{
  "crop_scale_min": 0.8,
  "encoder_activation": "gelu",
  "fusion": "cross_attention",
  "decoder_head_dim": 64,
  "beta2": 0.99,
  "shampoo_beta": 0.99,
  "adamw_weight_decay_other_params": 0.01
}
Rows from block 4 of the image encoder, named by matrix and row number. Rows with one number belong to one attention dimension. Each number is 500 + 40 x the weight over its row's rms, rounded and kept within 0 to 999. All counts start at 0. Numbers have three digits each. After the name is the row's rms in percent of the matrix's.
# q: window attention query (encoder.blocks.4.attn.q.weight, 96x96), inputs 0-95
# k: window attention key (encoder.blocks.4.attn.k.weight, 96x96), inputs 0-95
q.33 091:489496493527504533468470469495539545460494422599397537541551441516513542487486495456550547514492498500449553484455513488476499506525537529520451466520536571456565470527527481562442525453473431463529523510429520446522573446493451514485553496557457482492559511522567586477502484505533496446
q.34 103:484512497429524438497492599535507527564521464549545500459554440495543481495499464552550482446537459538432485505562493496630492507528503540541496439474537534550480506458483526557554469451503550573493477517546542474468461463445459475455543472447478555531514478535456504527482452510505460543
q.35 108:466447552526529557568526587549461506453426480478518559449451508517459490511526455537529528503458537499458422494523500581549420458519461546570491489489505462465472478487565473510543525542546535479578542502493485495474495522509469547522521515505403510524569473467486489592548550489500526504
q.36 083:505480449575461448471540473523524490576477502557520427519502487554441484478510458449462449554479460486464483470446480406580471500533499493500451530485486441496525547465495510455527496601484438449573484427545530478584557525410459506538470513487482492470469470515526464494532491487477486507
q.37 091:546560526504533524458493498490457515474564558544482459488462494428457547485549577521490477486490476504477610552541518431539429503506492564549509458439456572442520450506409485484525425545495459494475503541519516489490423502515521539487485553506560492518506432469474454513482465512546501565
q.38 100:518492453497496459498548479454499530507443477418423513529477464508561432435503534505567532573474572477498473526581450457500490521538502475429534495581523511541479467447498483537435549518474507534495524586510528456448506476569519439465450570527525494515504514461493520468501559446449492556
q.39 082:490566465485513535498503567514506460536530481548467510514513522446468483506493552564582528485480546547436548547464554553487511543551567552484578528457469507602526478566544489480543510432483565518437525500496434470551488469486491519467437464467528455509432480491541517487500502447574533529
q.40 102:535499447566489531492554488448513534460459454538463531503488528505575483498514495483540479449530502438534521567482472435434562550497481503552511506531503604517505568473533486482437503444482504590580514523509511492460524446537508461518483375512534537455466499450431435497505535497491508481
q.41 117:503536523458487512591457515570535430536580489567505520486528496514500535445455545530521512500462488498536588485525503484530525464500465455539520545466459474459550526503579498497524549536482425523474568475494421479450482459455507553462511434510590519422526465563536533526472553515537519500
q.42 101:492519490465539461443483551428484500585487535544496481479496483509448522511443517489463511472481545467502510590464488498480514508499508574541506466551527576540475548518504432497488477554529504554469524516506498498443431566510469496540416461439528543495499453596543441488455559463501607469
q.43 094:517445502524498521506518461483487542523489567558465473423509468403511445504492455476469511494481504476466489516473541440489468483552477508498472523468454505569509549487543458603496557575600522502441485530544515564527554534511569508550474563460436488497480501580485503525515514518484409458
q.44 098:536481490567427495543512518623455425496531513533540506513528517469461444474461466482493512564469447531562433445504511484500473502521471453515548532494546510452499533580479492470452494542436517529552478514548533486484504511539453503530477465497493464447482544438530534417509502559564593542
q.45 096:492518533490578485554518488477501521480429513429504439569514514561488505478509540530434482505494458520586520516533488573533483522513504510500495469482417434456430393495518420503531541459491540440542493512516437495522536458460518477483531521514502484508539539462474561539533428540400481531
q.46 094:475471493498548491500525392500490566487483542517521455525490548498504541562475481451446474482513476529514493561492528494480479453466512570453478512478456428543519455518484483469502452441525420442514389394554476531434499510439476473551485449501472481531505510476563517555497535461509568443
k.33 102:480486420466503507564558452567487564493494520434535424484487522475430586460513532487429530471570448514555512529451499479519455582431501501468511565476482578538431498484559485460536468526504446502491538470456537503487441526490474522534484511452484505464468449482441476548460479475504484551
k.34 112:560499480513455515463497469503473478457523467547518396496466520463485505501446387508482494437502449461528475490486411566510572462505511530445413426547476489462528495462479495557510518521536574424520538538477524543469452488487483534472581485516457517522511462526459491522549551550487532445
k.35 108:523466492468443506451500531561521471522522407512410463474494483480551439500579522499504510482524484506512464570499492520504530537468461444458584414552469492529549523541474510450482497528475508446544511572389453482486553492482511522532556515499517456481545500562503549412541545447488520500
k.36 086:472580539512442504504540500527549525461510486508506442543462503516513532430462546472527587589587468489466515580480498613448460543538486514496515489473529461567591478548482548519471504424461443489468500489460529528554522519553531501464505497474505545525482469536487424522511523530503543521
k.37 101:531534500502522497490498504528556540510433566486607577518514485544490505570562483516537505562508462492460530493479480434512518524518533500502477477535432550527462549612502533562507432448486585501519455534463436432549446442542496482517547508465474489491515473472538479498586502546461504503
k.38 096:495473505507583523528517461586531480470486472417476490448532588484501538481545453469512474410531482527544480428522567512517504505453474524531515474501493576484536496478510552411525586506441533499500560438556533506442467485475553479490507454522449474433503550457496474471493463571539497469
k.39 085:485480574540463501515483454464435445511439495507512516516452422532482497564545539455462581431454444534482516496534495473481566578501508482559493508475534519536519503454496529495459403521498551488516457471467508465493478501471509446421471453475542520497512455518538491563519605518418489561
k.40 107:442541501496513455513464529552485482519520468552438466540490471527457580465433457500443470496436443565547436464556497512532563516473567513527542541554544542479538457528529488544474531498563561542481506489572471512450474509463554542473460481459541446502531490479554559549443441473525547481
k.41 118:561493541472574478505493533475503518580471457580469483490561496432457517475522469453507467561485467504462527517437520460394500538486507550539461549421505538491473566479522477533455427521477593471547520498445497537489447577462428498538458551522503471525485487501523436527498460485517497471
k.42 109:453446567547479516504509446492539480540484508579500510537474463520497531459541556473475526492455466579497485477486491455383479500495578486483468502433512466455511595526513493519600455467543545459475516474517434503512523461470454470497472486521465417551509520506518466492533526583421510461
k.43 093:529483530528542394501541553484517545500558532521548462459493445469439470475465565513506530496572515477453501542572525534501507526563561507474544525490497448461467509421510560528531482489520486529487494540503408490551501542423496503459456537494418416481521541528500455455490509411470534502
k.44 094:453555475535463524522500527521497547517437468529495498553502489482551501516508560544613498516483518538494528571473544545502506474486522498520488523555544449479527480524468602458487500483468518523504376433445487502514531440525535481468551549527613544499507529527477528506425487527565472558
k.45 098:507548473431458513441471503466480484478465588407447512426456459502529520537531533494487478515472483464555503520467537516517472454464550532532475492498559401469447546515516402509537474461513488453515495546502566490494414521448485470538505572499520462442493475501522468455566585514544504510
k.46 094:477531444521482452557502480420477494496532475438483536523492544525533519454521569502456552552535488416507430478464434507424544429548537552526450515524544477521499478528458461566425510451518448567442554528540511460581533534496502538514469512506526475542475489482502569481491563467474459492